Weights of a small audio captioner.
Model: 10.5M parameters, log mel input, encoder activation gelu, encoder patch size [4, 4], encoder depths [3, 6, 3], encoder widths [96, 192, 384], decoder width 256, decoder layers 8, decoder norm layernorm, decoder activation star_relu.
Rows from block 5 of the text decoder, named by matrix and row number. Rows with one number belong to one attention dimension. Each number is 50 + 10 x the weight over its row's rms, rounded and kept within 0 to 99. All counts start at 0. After the name is the row's rms in percent of the matrix's.
# q: attention query (decoder.blocks.5.attn.q.weight, 256x256), inputs 64-127
# k: attention key (decoder.blocks.5.attn.k.weight, 256x256), inputs 64-127
q.31 090:37 42 52 33 44 51 47 59 51 48 31 49 51 65 42 28 37 40 58 60 34 61 56 44 61 56 37 51 38 48 68 46 65 55 33 29 39 54 53 55 79 45 41 49 43 64 43 44 43 60 58 53 48 44 36 53 41 44 39 57 44 61 62 61
k.31 095:61 36 48 55 48 62 55 56 35 57 59 35 46 54 47 52 39 56 37 53 52 33 58 48 62 44 65 50 58 41 44 28 30 35 53 48 67 47 54 44 37 44 48 59 49 49 58 50 36 47 62 71 48 47 37 40 65 59 28 54 41 67 57 53
q.32 099:49 50 56 46 60 45 65 54 62 40 58 51 63 38 35 37 63 32 63 57 53 49 70 31 31 55 76 57 54 51 31 47 60 50 52 47 47 51 74 53 33 55 44 49 55 57 44 45 52 45 59 51 45 45 49 38 50 42 44 66 56 35 42 34
k.32 100:54 52 58 45 48 52 49 27 51 53 54 63 41 35 53 75 43 51 34 58 55 34 54 35 47 35 56 48 62 63 63 61 68 50 39 57 44 39 49 49 49 53 42 58 62 52 65 60 45 40 25 60 51 47 38 72 35 43 56 35 57 48 56 34
q.33 095:68 53 68 59 61 28 64 53 60 75 55 38 52 43 39 46 48 49 56 46 53 53 59 53 58 61 54 35 34 74 74 53 55 61 42 45 51 64 51 65 48 58 46 47 52 37 45 49 44 51 34 32 45 54 61 59 42 53 41 53 48 42 50 30
k.33 101:49 39 50 44 43 59 60 59 63 49 52 60 53 47 43 41 67 47 65 51 48 66 49 48 60 59 64 46 47 56 53 55 38 40 50 58 50 66 39 56 42 26 63 36 62 51 56 56 49 53 40 43 71 44 46 48 46 52 44 42 39 37 54 57
q.34 113:50 62 57 46 50 40 56 40 59 58 50 53 38 59 67 59 45 42 71 57 45 45 18 34 43 56 42 55 57 42 68 35 43 70 46 55 45 58 56 53 51 57 49 41 47 43 57 38 52 65 53 41 40 42 54 49 33 50 31 59 62 65 63 51
k.34 097:44 41 55 57 50 37 37 56 50 58 60 46 50 45 50 53 47 48 59 60 54 47 64 61 59 59 44 74 63 64 46 54 34 41 47 65 51 45 58 41 45 35 51 36 44 28 39 35 40 55 29 39 61 49 54 52 51 63 52 50 34 51 42 64
q.35 108:56 57 47 50 68 55 51 44 28 66 47 48 43 61 49 48 39 66 59 59 67 55 61 54 48 47 61 37 42 51 54 60 37 46 61 52 56 33 30 44 49 47 65 53 55 42 57 48 49 65 50 45 56 57 57 51 51 48 52 47 23 44 40 46
k.35 106:65 56 47 32 52 51 65 57 46 51 59 57 39 33 47 51 29 52 65 38 63 64 68 33 52 38 39 49 49 50 52 50 32 32 63 41 48 43 41 56 78 45 70 57 45 49 50 41 58 60 58 59 58 60 52 49 54 52 49 47 33 56 46 41
q.36 102:41 52 58 39 46 56 60 55 55 53 43 41 45 56 50 69 59 53 62 43 56 48 48 41 46 63 45 46 36 44 58 54 29 48 40 52 51 72 53 44 47 50 77 30 38 49 69 47 53 43 43 56 66 57 40 51 37 45 56 43 44 48 50 45
k.36 089:47 65 54 54 58 55 37 45 55 58 39 31 27 42 49 61 31 65 60 38 52 41 68 51 44 42 50 48 41 50 54 49 41 51 47 54 48 45 50 45 53 40 63 39 45 61 78 36 49 49 52 32 72 53 58 52 45 77 39 60 33 49 63 50
q.37 123:54 63 50 57 43 40 56 52 56 54 54 42 51 51 40 30 52 43 68 53 62 45 68 50 57 42 47 69 46 58 30 55 48 62 43 61 46 53 55 58 46 55 33 52 53 56 33 35 47 44 60 45 27 49 47 46 48 62 47 58 62 57 37 40
k.37 104:40 55 49 39 52 49 38 46 46 37 52 59 84 44 44 44 44 39 36 52 48 49 52 55 48 56 63 50 46 49 72 54 48 40 46 72 63 52 71 45 50 53 38 60 42 59 52 61 41 49 52 37 47 36 43 43 55 59 76 55 51 59 49 58
q.38 105:66 43 51 48 50 53 63 55 38 43 50 64 40 36 37 59 49 48 63 69 53 64 43 37 45 46 47 55 72 44 50 46 51 70 38 47 53 55 40 44 69 61 66 36 44 74 65 46 54 43 41 60 47 41 52 44 48 41 46 49 45 54 61 54
k.38 099:38 37 42 54 41 55 52 44 68 23 60 43 67 55 48 64 36 52 43 71 51 42 53 56 53 54 32 53 63 70 47 45 51 70 30 49 60 43 52 56 67 53 34 49 52 59 47 35 52 71 57 48 60 47 53 37 61 63 52 56 42 44 55 55
q.39 113:43 46 53 54 45 45 53 39 64 64 39 53 59 41 47 36 31 69 50 50 42 49 49 58 40 34 58 58 37 50 40 50 45 57 52 66 55 35 55 70 45 45 23 35 45 49 39 76 54 54 36 49 46 35 49 39 44 52 55 72 63 42 69 56
k.39 106:40 60 60 62 65 69 27 61 39 61 43 39 47 47 50 54 46 49 49 45 51 42 54 56 60 46 31 67 63 51 42 48 36 62 42 48 55 55 46 56 39 48 60 64 40 36 56 51 69 57 59 27 58 65 49 47 45 22 31 37 45 63 57 51
q.40 094:66 42 45 52 25 61 48 52 44 65 49 42 45 40 61 46 24 58 66 40 49 71 51 39 47 39 53 57 42 47 29 37 63 43 57 35 52 75 43 35 61 59 48 46 67 43 61 49 48 40 59 31 57 46 64 67 46 44 46 48 49 46 56 50
k.40 089:41 72 44 41 55 50 49 45 39 53 51 42 52 40 63 67 51 54 65 53 51 41 40 41 55 48 59 52 28 47 58 24 48 51 57 44 65 58 54 64 40 61 51 54 57 47 50 41 52 63 57 51 50 46 46 59 56 49 29 53 36 39 61 44
q.41 105:41 38 49 48 52 50 60 60 48 26 53 47 66 45 36 55 49 60 48 58 67 61 62 57 66 41 49 58 49 55 43 48 50 45 47 55 50 54 52 40 48 49 64 62 35 35 38 71 64 49 58 58 53 55 53 14 42 30 71 53 61 60 57 49
k.41 104:37 53 50 72 48 74 60 41 42 30 43 66 50 38 39 55 41 80 45 60 41 54 55 65 47 37 50 48 55 51 50 56 44 70 54 44 45 45 43 35 47 60 43 44 40 56 60 55 43 45 42 53 41 67 49 51 49 17 38 58 57 52 57 43
q.42 117:59 54 58 57 54 29 71 47 48 34 43 50 57 45 50 57 54 42 58 58 56 58 58 56 46 59 60 55 49 36 63 62 55 47 57 68 49 51 57 51 66 31 53 41 47 39 41 38 57 52 53 47 32 67 61 45 40 42 39 68 40 48 54 45
k.42 112:69 46 46 57 49 51 47 57 43 45 41 55 59 40 41 43 47 71 59 45 58 39 62 59 65 55 59 61 54 66 53 40 14 55 55 66 43 48 45 38 45 53 51 49 34 43 70 52 36 48 51 55 59 66 53 48 69 35 34 56 44 62 43 37
q.43 108:45 47 57 53 38 50 67 52 52 34 52 46 55 50 57 40 59 50 49 51 68 55 44 62 45 39 57 71 61 55 45 56 62 44 50 39 41 56 55 57 75 34 30 53 39 51 34 38 74 52 39 40 47 58 44 33 31 52 42 46 51 48 46 37
k.43 107:44 48 60 57 55 56 42 43 49 48 47 48 65 34 48 37 42 62 77 47 33 58 53 57 37 54 58 53 67 60 69 53 36 51 38 70 42 40 59 40 46 48 36 45 73 51 61 64 57 46 52 50 46 39 36 37 52 34 56 49 42 58 53 54
q.44 107:47 56 38 46 55 36 34 58 45 58 47 46 29 38 45 53 52 66 61 61 57 66 56 61 72 44 48 49 46 64 61 45 60 55 62 45 66 68 71 50 51 68 44 52 40 40 45 43 48 47 44 37 60 42 56 43 77 62 47 52 51 53 45 46
k.44 103:45 47 40 52 47 79 61 66 28 42 61 75 44 34 51 52 70 60 54 59 48 32 58 38 54 56 51 54 47 43 65 35 54 45 55 45 46 47 39 51 58 82 56 52 35 60 56 40 49 58 51 47 46 34 41 69 56 36 42 52 45 60 49 57
q.45 100:45 41 52 69 53 41 49 42 43 45 37 45 47 46 56 37 55 63 45 59 41 59 56 42 31 39 65 41 55 47 40 57 47 54 55 51 47 36 58 64 44 53 59 51 63 58 32 60 47 58 40 51 42 41 58 55 45 62 23 54 50 51 57 46
k.45 098:41 64 43 44 57 51 50 47 60 60 64 45 41 56 46 61 51 50 40 47 55 52 39 47 49 31 43 52 43 39 60 72 61 57 46 45 61 59 46 61 52 35 59 63 73 42 41 55 62 35 31 40 55 40 52 43 57 39 57 53 46 45 59 48
q.46 106:58 42 48 72 47 57 55 46 51 62 38 44 39 42 58 68 52 30 41 47 36 45 38 43 50 48 71 56 53 40 48 63 59 57 50 70 60 49 54 51 61 53 63 59 51 47 55 55 48 51 52 40 46 45 43 46 34 35 61 49 42 54 39 67
k.46 104:42 59 49 54 53 51 37 45 50 55 52 32 55 64 55 84 40 48 50 64 65 40 46 63 44 55 49 50 48 42 40 47 44 51 51 60 47 50 47 45 48 48 45 46 49 67 22 44 36 39 35 51 62 37 49 25 46 53 64 44 61 42 54 29
q.47 087:35 62 50 51 66 46 58 59 48 57 52 54 40 69 44 57 73 54 67 59 57 54 40 52 38 56 59 28 41 60 53 47 36 57 65 50 49 44 38 50 45 57 46 41 45 55 32 59 57 62 49 47 57 54 64 40 58 53 39 48 51 45 56 42
k.47 084:42 49 34 46 43 71 60 56 65 36 48 58 50 46 44 38 50 51 55 58 53 61 69 46 26 53 50 60 57 45 45 39 35 65 57 35 55 53 53 44 45 72 73 46 30 51 53 55 53 42 44 41 46 71 54 31 56 46 60 62 53 27 52 45
q.48 099:32 63 30 48 54 66 52 56 51 60 57 50 35 69 55 58 55 41 51 61 36 54 51 65 68 42 46 51 65 55 44 45 56 54 38 40 50 43 45 68 56 52 41 41 42 42 38 30 39 47 54 67 43 47 31 37 62 54 60 40 40 37 45 57
k.48 103:39 53 49 59 55 54 53 61 44 25 64 44 28 48 49 54 45 44 53 57 64 35 48 40 64 64 61 48 72 62 49 50 45 50 61 42 34 62 41 34 51 50 57 47 48 48 63 54 48 29 41 36 46 36 42 53 40 47 56 57 59 57 43 53
q.49 101:41 57 47 55 66 59 49 38 50 34 51 57 28 50 47 51 57 31 53 46 41 61 55 45 61 49 65 44 39 45 58 56 56 39 56 26 64 63 50 80 51 34 45 60 66 48 51 38 32 60 52 47 38 53 61 50 42 57 64 54 36 51 55 58
k.49 103:58 45 51 57 55 49 42 45 36 50 50 57 60 57 40 35 64 66 54 49 57 51 52 49 34 52 44 46 51 47 63 48 48 59 58 30 46 57 46 40 35 58 49 54 53 38 52 45 43 56 36 66 50 53 49 55 56 69 60 62 39 43 38 48
q.50 092:41 48 52 45 46 35 43 84 56 73 46 37 66 39 52 55 58 48 47 60 38 65 43 52 41 57 54 52 46 46 61 39 52 37 40 60 49 60 62 54 56 66 26 54 40 52 50 37 44 54 32 47 50 40 47 61 52 48 57 35 50 65 61 47
k.50 097:40 37 47 36 65 54 41 43 44 37 43 52 65 48 67 43 51 45 43 28 60 53 50 58 51 54 43 60 48 37 51 67 44 61 51 44 56 41 59 54 43 53 60 63 51 28 33 61 43 46 51 33 68 45 37 59 58 59 43 63 56 50 39 56
q.51 105:36 46 49 54 64 57 44 50 42 65 38 49 66 59 32 49 47 42 47 53 50 45 47 56 54 60 40 54 33 72 44 64 48 27 42 43 36 51 77 37 40 40 57 27 64 52 58 51 50 37 51 51 43 38 53 72 39 42 32 51 50 40 47 59
k.51 111:47 50 60 41 63 31 51 59 65 47 51 70 59 30 54 57 56 64 49 44 54 64 64 67 62 41 50 43 59 48 53 58 61 53 41 43 49 42 59 72 39 52 62 50 54 47 36 42 41 65 41 50 73 55 46 46 45 69 43 39 47 47 56 37
q.52 087:74 39 38 67 50 44 42 48 66 49 48 49 51 51 51 59 47 62 53 44 61 59 49 40 43 50 41 50 55 56 62 42 31 59 33 45 66 33 49 70 57 58 36 42 41 42 45 57 38 54 56 50 42 45 58 82 50 40 31 53 56 55 61 68
k.52 095:50 48 35 54 73 57 35 67 49 55 46 49 53 50 56 54 61 65 64 38 46 53 62 46 51 39 50 63 55 21 49 59 56 28 54 60 41 52 59 50 56 33 45 60 62 41 53 50 41 63 49 51 53 62 48 48 63 49 49 69 48 39 45 35
q.53 111:59 38 70 61 52 41 52 43 73 48 41 51 54 62 65 40 47 48 41 45 35 28 36 62 46 47 48 47 42 35 53 54 41 58 51 45 54 63 56 38 44 53 59 55 54 51 37 62 45 55 59 57 45 47 42 49 48 40 41 60 49 55 60 32
k.53 119:47 36 49 50 48 40 57 54 41 72 42 51 55 42 59 59 44 56 57 39 45 64 39 49 55 50 61 61 47 59 58 51 61 60 44 67 55 33 61 63 49 29 46 62 45 41 34 51 56 64 50 67 36 76 29 58 72 46 59 50 39 46 50 35
q.54 110:38 35 30 59 56 73 43 47 33 59 51 51 51 58 56 48 59 67 27 56 50 41 45 47 70 40 57 32 57 46 35 52 24 64 57 45 52 52 51 28 52 44 35 34 38 42 30 53 48 38 42 51 44 58 38 30 48 60 42 43 58 41 42 70
k.54 104:52 64 56 60 59 51 48 54 49 54 43 38 42 44 44 37 54 41 54 61 37 55 62 42 60 61 61 48 42 62 27 59 48 54 44 58 40 37 61 64 51 51 53 56 66 40 52 47 56 59 38 37 44 36 46 46 47 52 52 35 56 47 59 37
q.55 095:61 67 41 65 41 66 61 58 52 54 41 46 64 48 55 39 45 56 48 41 61 46 42 63 62 52 57 38 56 43 39 31 57 57 45 40 34 49 33 45 50 56 67 35 63 53 55 38 50 49 52 51 30 52 34 36 43 56 28 49 41 54 49 47
k.55 099:55 35 55 55 61 31 57 47 51 65 65 54 45 41 44 42 37 54 63 54 54 48 38 56 34 62 31 41 34 35 64 64 49 47 43 44 50 46 53 54 44 50 60 66 40 49 49 72 45 42 60 45 56 49 53 66 63 35 41 67 45 62 51 26
q.56 104:53 51 46 62 53 33 52 53 48 54 61 54 55 40 55 40 53 51 48 42 57 44 38 67 57 52 38 51 33 59 47 41 39 46 53 37 53 45 52 37 49 55 55 47 43 57 43 60 40 49 47 53 35 64 44 59 57 41 51 32 48 47 49 53
k.56 103:42 35 43 44 58 26 49 30 51 43 54 63 56 25 57 48 56 32 48 59 57 60 35 35 51 36 58 39 65 40 51 61 43 42 55 50 33 52 46 58 61 63 50 53 41 61 50 45 51 24 55 49 42 52 35 44 58 28 43 62 45 41 51 48
q.57 094:59 76 46 58 58 39 53 58 47 38 58 39 49 45 61 47 61 45 40 56 41 54 63 66 47 57 46 47 62 33 55 59 43 52 66 48 49 36 53 25 63 47 45 60 53 41 42 37 56 62 59 56 42 41 35 53 41 50 39 50 65 51 57 65
k.57 098:52 52 50 60 42 57 42 41 60 36 57 44 39 50 39 66 47 58 66 30 54 53 63 43 35 39 49 28 51 40 50 55 42 36 51 36 50 41 49 38 55 61 59 73 55 51 47 55 63 43 52 43 45 53 56 58 50 43 57 51 51 40 57 51
q.58 096:50 34 64 48 42 60 58 32 57 59 42 56 55 41 30 48 54 43 54 40 58 57 43 43 59 48 50 39 58 53 61 61 51 52 37 65 48 62 65 46 60 40 47 49 69 48 55 56 45 37 35 58 54 54 48 40 44 66 30 58 57 57 45 45
k.58 092:37 65 60 60 33 51 49 56 61 51 31 55 65 39 66 42 44 57 55 58 46 32 49 53 50 61 56 35 39 52 59 57 59 53 55 51 42 44 51 49 49 33 42 56 44 63 37 49 47 56 75 72 57 61 70 40 52 60 52 43 58 27 43 50
q.59 090:55 44 49 53 51 44 55 61 47 44 68 49 32 51 54 36 70 52 48 40 51 34 59 53 51 47 47 55 59 29 38 45 22 54 40 49 27 59 57 59 47 40 32 51 46 47 42 42 32 51 42 67 58 66 65 30 40 43 39 65 55 63 52 49
k.59 093:65 66 46 44 52 65 58 45 60 51 42 50 50 61 43 34 44 45 59 28 59 46 66 32 43 47 60 46 50 54 53 45 55 39 44 44 48 38 50 47 59 65 46 41 62 39 38 58 56 51 40 36 50 49 52 51 57 57 46 50 54 55 35 66
q.60 100:44 35 51 34 53 73 53 52 42 58 67 44 49 60 42 57 76 52 41 57 36 60 64 58 46 55 50 48 43 51 47 42 43 55 80 45 36 60 59 36 46 37 45 31 44 60 34 57 40 40 55 49 59 44 56 58 58 43 48 75 50 62 46 63
k.60 101:44 57 38 35 47 60 52 60 44 48 58 59 46 58 48 43 57 46 75 46 55 44 49 70 62 39 54 43 54 65 40 48 41 51 39 39 56 43 33 37 56 53 53 53 48 57 39 55 56 40 54 43 49 46 62 52 53 69 52 31 58 34 31 25
q.61 103:48 41 55 48 46 48 40 52 43 56 37 59 57 43 55 57 66 41 47 47 59 36 51 68 58 41 46 50 54 70 47 50 63 66 49 51 74 45 41 58 43 37 47 40 67 33 39 29 62 47 54 52 42 32 36 52 40 43 53 45 53 61 42 51
k.61 106:49 60 39 52 52 53 49 40 51 49 31 65 49 47 48 37 60 70 45 62 57 31 31 62 40 46 53 58 49 25 51 55 51 57 56 41 41 70 38 31 64 51 62 49 41 61 51 52 51 49 58 57 51 59 63 29 60 51 40 69 38 49 47 45
q.62 101:36 52 61 45 59 62 58 60 39 56 76 42 63 42 54 53 74 42 68 82 54 49 40 56 37 44 45 46 67 61 49 44 63 65 39 37 46 64 50 32 37 51 39 36 73 48 36 39 49 53 41 57 47 48 46 55 65 37 37 50 38 70 41 65
k.62 107:33 36 54 45 47 42 42 47 46 46 31 47 53 43 73 40 29 37 48 48 61 41 43 58 72 45 70 48 39 42 63 53 45 73 43 46 52 68 49 58 49 43 51 50 60 52 31 67 53 60 55 47 47 40 50 47 42 62 59 62 47 54 49 25
q.63 112:51 46 64 58 61 61 55 64 54 71 46 35 43 46 49 41 61 36 56 54 45 50 50 40 57 51 67 50 47 35 50 49 40 69 37 48 55 52 40 64 63 47 50 58 46 64 64 46 49 47 35 53 37 68 51 60 50 65 63 44 57 41 49 45
k.63 106:50 44 45 54 54 37 40 55 46 39 49 51 58 42 52 65 29 32 54 55 71 53 48 65 44 52 47 55 39 57 45 53 56 40 51 50 36 61 71 43 44 52 66 73 54 41 56 53 47 47 34 44 59 45 39 53 55 66 52 53 67 59 44 67
q.64 092:41 42 33 61 57 36 54 62 46 44 63 63 50 50 45 50 24 73 44 50 38 52 57 58 48 45 45 42 51 45 48 39 45 44 49 18 52 63 35 47 31 48 64 45 64 44 51 62 69 36 49 58 50 61 60 65 63 43 54 62 31 57 47 75
k.64 096:53 44 54 61 53 54 45 41 53 60 47 31 29 48 59 41 50 49 38 59 56 62 46 40 60 50 49 48 48 32 63 50 43 61 72 54 63 72 50 64 57 47 48 43 41 41 40 50 39 45 45 71 39 45 45 58 31 64 49 76 57 48 48 46
q.65 096:57 77 48 49 68 52 39 67 63 53 43 62 48 61 37 40 37 38 55 61 52 58 43 59 40 50 65 54 42 54 37 50 55 45 48 69 53 39 43 48 63 55 57 73 40 40 38 49 53 53 46 44 38 58 42 42 47 60 50 35 41 53 42 30
k.65 092:48 42 44 49 51 46 44 52 63 35 39 23 53 64 59 49 37 50 58 48 47 42 59 50 70 50 36 43 56 47 70 58 36 60 42 48 48 47 50 26 60 64 61 53 33 64 57 71 57 59 44 54 55 50 40 36 63 54 42 31 45 58 52 44
q.66 085:46 46 58 33 48 38 43 37 47 45 40 36 61 56 49 31 57 65 56 45 56 57 46 56 38 61 55 66 41 35 41 60 51 41 33 43 51 40 57 36 40 59 47 34 57 44 64 55 57 42 75 29 53 50 70 58 33 38 68 46 55 40 51 47
k.66 088:51 57 61 55 41 45 41 54 65 73 55 65 46 37 33 48 51 45 46 42 38 42 65 44 47 28 55 53 50 36 53 56 35 78 63 63 47 47 69 48 35 54 58 51 36 60 47 58 53 44 51 51 42 55 55 57 56 49 50 57 59 50 50 41
q.67 091:42 45 69 56 44 64 55 65 53 71 46 51 43 41 44 43 65 52 52 64 39 62 31 35 57 54 39 52 52 51 39 59 60 57 43 67 61 47 47 62 53 53 45 48 53 30 40 54 51 50 61 48 37 41 59 32 46 52 46 52 42 51 58 53
k.67 091:62 49 66 42 51 47 37 62 36 39 38 32 51 70 57 67 46 46 52 66 49 43 61 36 56 57 42 50 40 57 69 44 45 44 35 65 54 36 36 47 37 46 36 63 45 52 68 58 35 31 46 75 54 43 50 45 45 40 61 52 34 70 57 60
q.68 097:57 54 52 53 50 52 53 56 40 34 58 51 41 72 48 52 30 73 64 46 43 77 54 65 56 51 64 58 52 66 62 59 57 37 45 42 46 52 45 58 38 63 44 37 41 56 57 56 53 49 53 35 49 50 69 53 50 53 48 55 44 47 52 41
k.68 100:47 52 44 59 51 44 50 57 69 44 45 42 45 60 28 52 55 40 63 52 44 43 47 42 50 43 28 40 40 56 45 51 58 71 57 39 28 46 48 52 35 44 88 73 41 50 64 56 30 43 59 59 47 41 42 42 45 34 43 50 52 50 49 54
q.69 081:50 35 50 66 31 47 56 57 30 27 70 38 55 55 54 43 48 51 71 44 40 49 47 45 56 40 41 44 59 50 55 65 50 61 32 33 42 58 49 50 53 43 64 45 55 46 62 44 54 49 53 47 61 55 59 67 56 52 51 54 51 54 51 51
k.69 089:51 50 27 51 57 59 36 42 42 41 47 42 38 42 63 71 56 29 47 50 52 45 53 51 55 63 38 70 45 56 57 64 51 32 70 47 45 72 50 46 47 62 51 54 38 48 54 48 52 40 56 43 47 42 62 50 62 39 31 58 70 46 42 59
q.70 101:54 54 45 49 49 58 63 52 36 46 47 53 51 43 44 54 35 38 48 55 61 63 50 38 47 49 63 55 69 46 54 43 45 51 56 39 44 49 72 55 34 28 56 41 26 47 50 52 52 44 54 68 48 46 41 48 51 62 62 43 56 57 54 38
k.70 109:53 52 36 43 30 47 62 42 62 62 72 46 58 48 56 52 66 37 50 63 56 34 46 68 50 40 37 48 66 48 62 39 45 35 43 28 58 54 47 50 39 54 51 61 44 69 42 57 62 61 71 39 31 45 61 48 61 41 36 48 43 62 67 35
q.71 088:32 40 58 60 50 54 51 39 55 59 62 33 41 50 55 46 63 49 51 54 59 60 70 67 61 23 47 44 51 58 34 40 49 64 47 57 41 45 47 50 42 46 58 61 37 43 42 59 39 27 50 54 51 43 32 48 53 59 44 51 58 59 54 38
k.71 088:56 53 48 53 38 62 50 59 40 52 49 28 29 29 53 46 39 42 48 50 31 49 39 47 63 38 41 58 50 48 48 42 60 36 49 50 55 62 60 45 48 59 44 63 67 29 37 45 42 49 47 38 56 53 45 65 62 54 46 51 65 47 41 62
q.72 093:64 38 45 48 68 38 52 53 49 63 36 22 52 65 50 60 54 47 59 51 65 45 51 38 49 38 28 72 61 61 60 46 56 66 69 50 43 46 53 30 58 48 54 40 55 64 49 62 36 62 32 38 43 43 65 65 44 39 46 42 60 54 44 76
k.72 099:56 24 47 68 49 48 59 45 48 74 44 65 59 43 51 48 41 24 39 47 58 66 63 62 45 44 49 43 54 51 56 65 47 48 31 51 41 58 64 28 40 49 52 39 49 49 44 38 56 55 71 45 65 55 46 43 54 46 42 35 41 54 71 46
q.73 100:52 42 56 79 55 57 42 47 50 61 53 47 53 64 55 48 51 50 48 40 44 47 61 47 48 56 21 50 51 37 69 52 44 47 69 60 63 39 55 37 47 55 64 51 46 37 49 53 59 39 56 42 50 28 64 40 50 56 36 40 50 57 60 51
k.73 097:46 42 57 45 57 49 38 40 36 49 47 43 47 42 61 59 52 78 55 42 45 59 55 39 56 62 46 43 50 43 49 47 52 54 57 34 32 33 39 54 60 28 50 69 52 63 47 49 44 72 38 39 47 51 53 61 63 50 54 34 54 45 48 43
q.74 095:54 69 51 46 52 58 69 50 62 42 34 52 48 58 58 33 44 59 42 55 74 55 62 37 45 44 89 58 53 42 56 42 44 59 50 50 51 44 50 65 42 48 48 42 51 56 49 59 43 65 44 51 56 40 36 62 35 36 40 56 55 29 51 38
k.74 098:29 39 44 26 47 39 59 60 37 51 40 49 54 40 40 56 58 40 46 47 44 49 51 41 69 59 40 60 49 51 34 55 46 29 57 67 57 53 45 31 42 51 70 52 62 45 46 43 57 40 43 50 50 56 39 42 60 35 42 43 56 43 24 49
q.75 089:49 51 49 48 48 48 48 64 40 46 49 54 52 60 39 33 61 47 54 39 33 45 50 59 62 59 51 61 43 50 54 62 52 42 50 62 58 60 39 53 43 43 59 71 35 45 57 50 60 46 46 51 31 51 56 44 62 59 59 44 54 49 48 48
k.75 090:66 50 66 65 47 71 53 46 56 40 40 43 37 43 47 65 46 43 37 43 66 38 51 44 52 42 41 52 40 56 44 54 43 45 49 34 53 33 42 62 64 41 69 51 67 56 47 56 43 48 50 54 45 55 52 35 44 41 46 46 64 64 34 57
q.76 090:54 53 41 44 43 41 65 58 49 46 50 44 50 53 36 54 54 42 48 51 43 49 39 30 38 55 46 45 51 60 50 43 45 54 58 26 53 66 60 57 48 45 49 51 69 50 53 45 44 43 28 39 32 60 23 44 44 49 51 33 55 33 36 42
k.76 097:42 73 64 58 60 37 50 44 48 51 38 53 54 46 43 41 43 42 42 60 50 53 48 52 50 53 56 41 56 58 48 35 65 65 56 38 58 58 47 54 45 51 47 46 55 56 40 43 61 43 39 63 44 68 60 41 57 69 29 52 38 54 54 44
q.77 095:36 37 51 50 48 42 38 45 65 57 67 42 64 36 42 47 52 40 50 38 48 57 56 71 51 40 40 41 56 55 45 42 45 58 49 40 70 52 25 47 47 50 60 72 55 51 64 69 57 52 42 55 48 36 53 58 55 69 59 75 65 42 42 50
k.77 096:59 63 48 56 53 46 62 48 47 50 45 39 43 38 64 44 59 56 46 59 45 40 45 45 43 40 62 60 47 71 46 36 52 72 56 42 48 37 53 53 51 61 38 47 41 47 51 49 52 51 43 57 57 40 60 62 36 37 59 45 54 33 50 61
q.78 099:53 54 52 42 69 41 49 50 54 43 58 51 38 51 41 50 40 37 71 54 44 42 40 49 37 37 67 33 56 62 43 62 41 36 54 56 62 35 59 14 47 50 54 72 50 48 46 38 43 43 47 42 60 70 46 53 53 41 39 60 63 44 56 67
k.78 102:46 36 57 56 55 49 56 57 43 46 49 48 54 32 64 27 51 67 52 58 68 57 56 58 43 31 43 47 57 26 52 53 53 67 55 61 42 61 42 41 49 48 30 41 41 43 58 50 52 53 52 42 74 41 49 49 48 52 45 47 56 50 49 56
q.79 099:56 58 47 45 62 66 46 30 53 46 53 29 47 73 22 56 49 43 46 50 38 49 39 44 27 56 58 51 60 31 59 54 66 51 52 38 56 63 59 35 54 63 50 51 69 80 34 62 66 65 54 42 45 50 47 35 73 38 43 44 60 48 49 41
k.79 100:67 58 59 58 60 38 55 43 49 41 37 52 68 63 60 40 40 68 59 44 60 58 56 63 30 58 55 47 54 67 54 53 56 48 48 42 36 41 66 44 68 39 47 41 44 38 53 46 70 55 42 48 58 49 46 33 25 57 55 57 46 50 49 42
q.80 104:49 31 59 36 59 53 58 46 52 35 49 33 41 44 52 55 30 56 47 14 69 45 46 60 57 62 58 62 82 39 52 51 42 64 50 61 60 65 64 65 50 37 57 38 63 46 42 63 54 28 49 49 41 66 52 56 28 29 64 64 57 56 46 41
k.80 101:60 51 48 63 54 43 62 57 47 51 35 53 45 62 39 51 48 51 52 67 31 60 39 40 32 48 68 34 61 40 30 46 44 49 53 57 48 67 51 55 63 48 50 29 43 40 45 54 54 55 45 43 61 47 69 54 48 61 48 72 67 50 51 49
q.81 106:48 48 44 45 56 41 64 37 55 42 37 62 22 47 56 61 37 44 56 37 40 57 49 58 46 46 58 45 71 44 62 47 51 41 52 38 52 61 62 50 49 34 42 55 62 47 46 59 42 42 47 60 66 28 40 52 28 57 34 66 58 54 45 61
k.81 098:37 32 51 36 53 51 56 59 42 42 41 47 57 59 48 42 53 64 51 42 64 58 58 43 50 58 57 50 45 68 53 42 52 50 46 70 55 49 64 38 38 40 48 35 63 44 44 47 57 55 54 46 65 68 50 61 63 76 63 52 41 48 30 43
q.82 092:33 56 44 58 35 43 30 45 57 51 44 54 54 43 50 55 59 50 48 39 50 55 32 32 52 49 40 62 50 68 59 59 30 57 61 45 48 58 48 57 53 66 75 42 22 42 40 60 46 38 55 51 34 48 49 59 46 59 46 39 35 45 61 68
k.82 094:47 75 39 45 47 60 51 42 47 53 31 49 54 56 53 43 44 63 56 49 47 46 66 48 55 58 47 51 40 39 61 52 44 50 58 54 54 66 41 45 59 43 38 35 55 58 54 28 54 38 50 60 40 49 31 57 64 66 39 44 61 53 40 51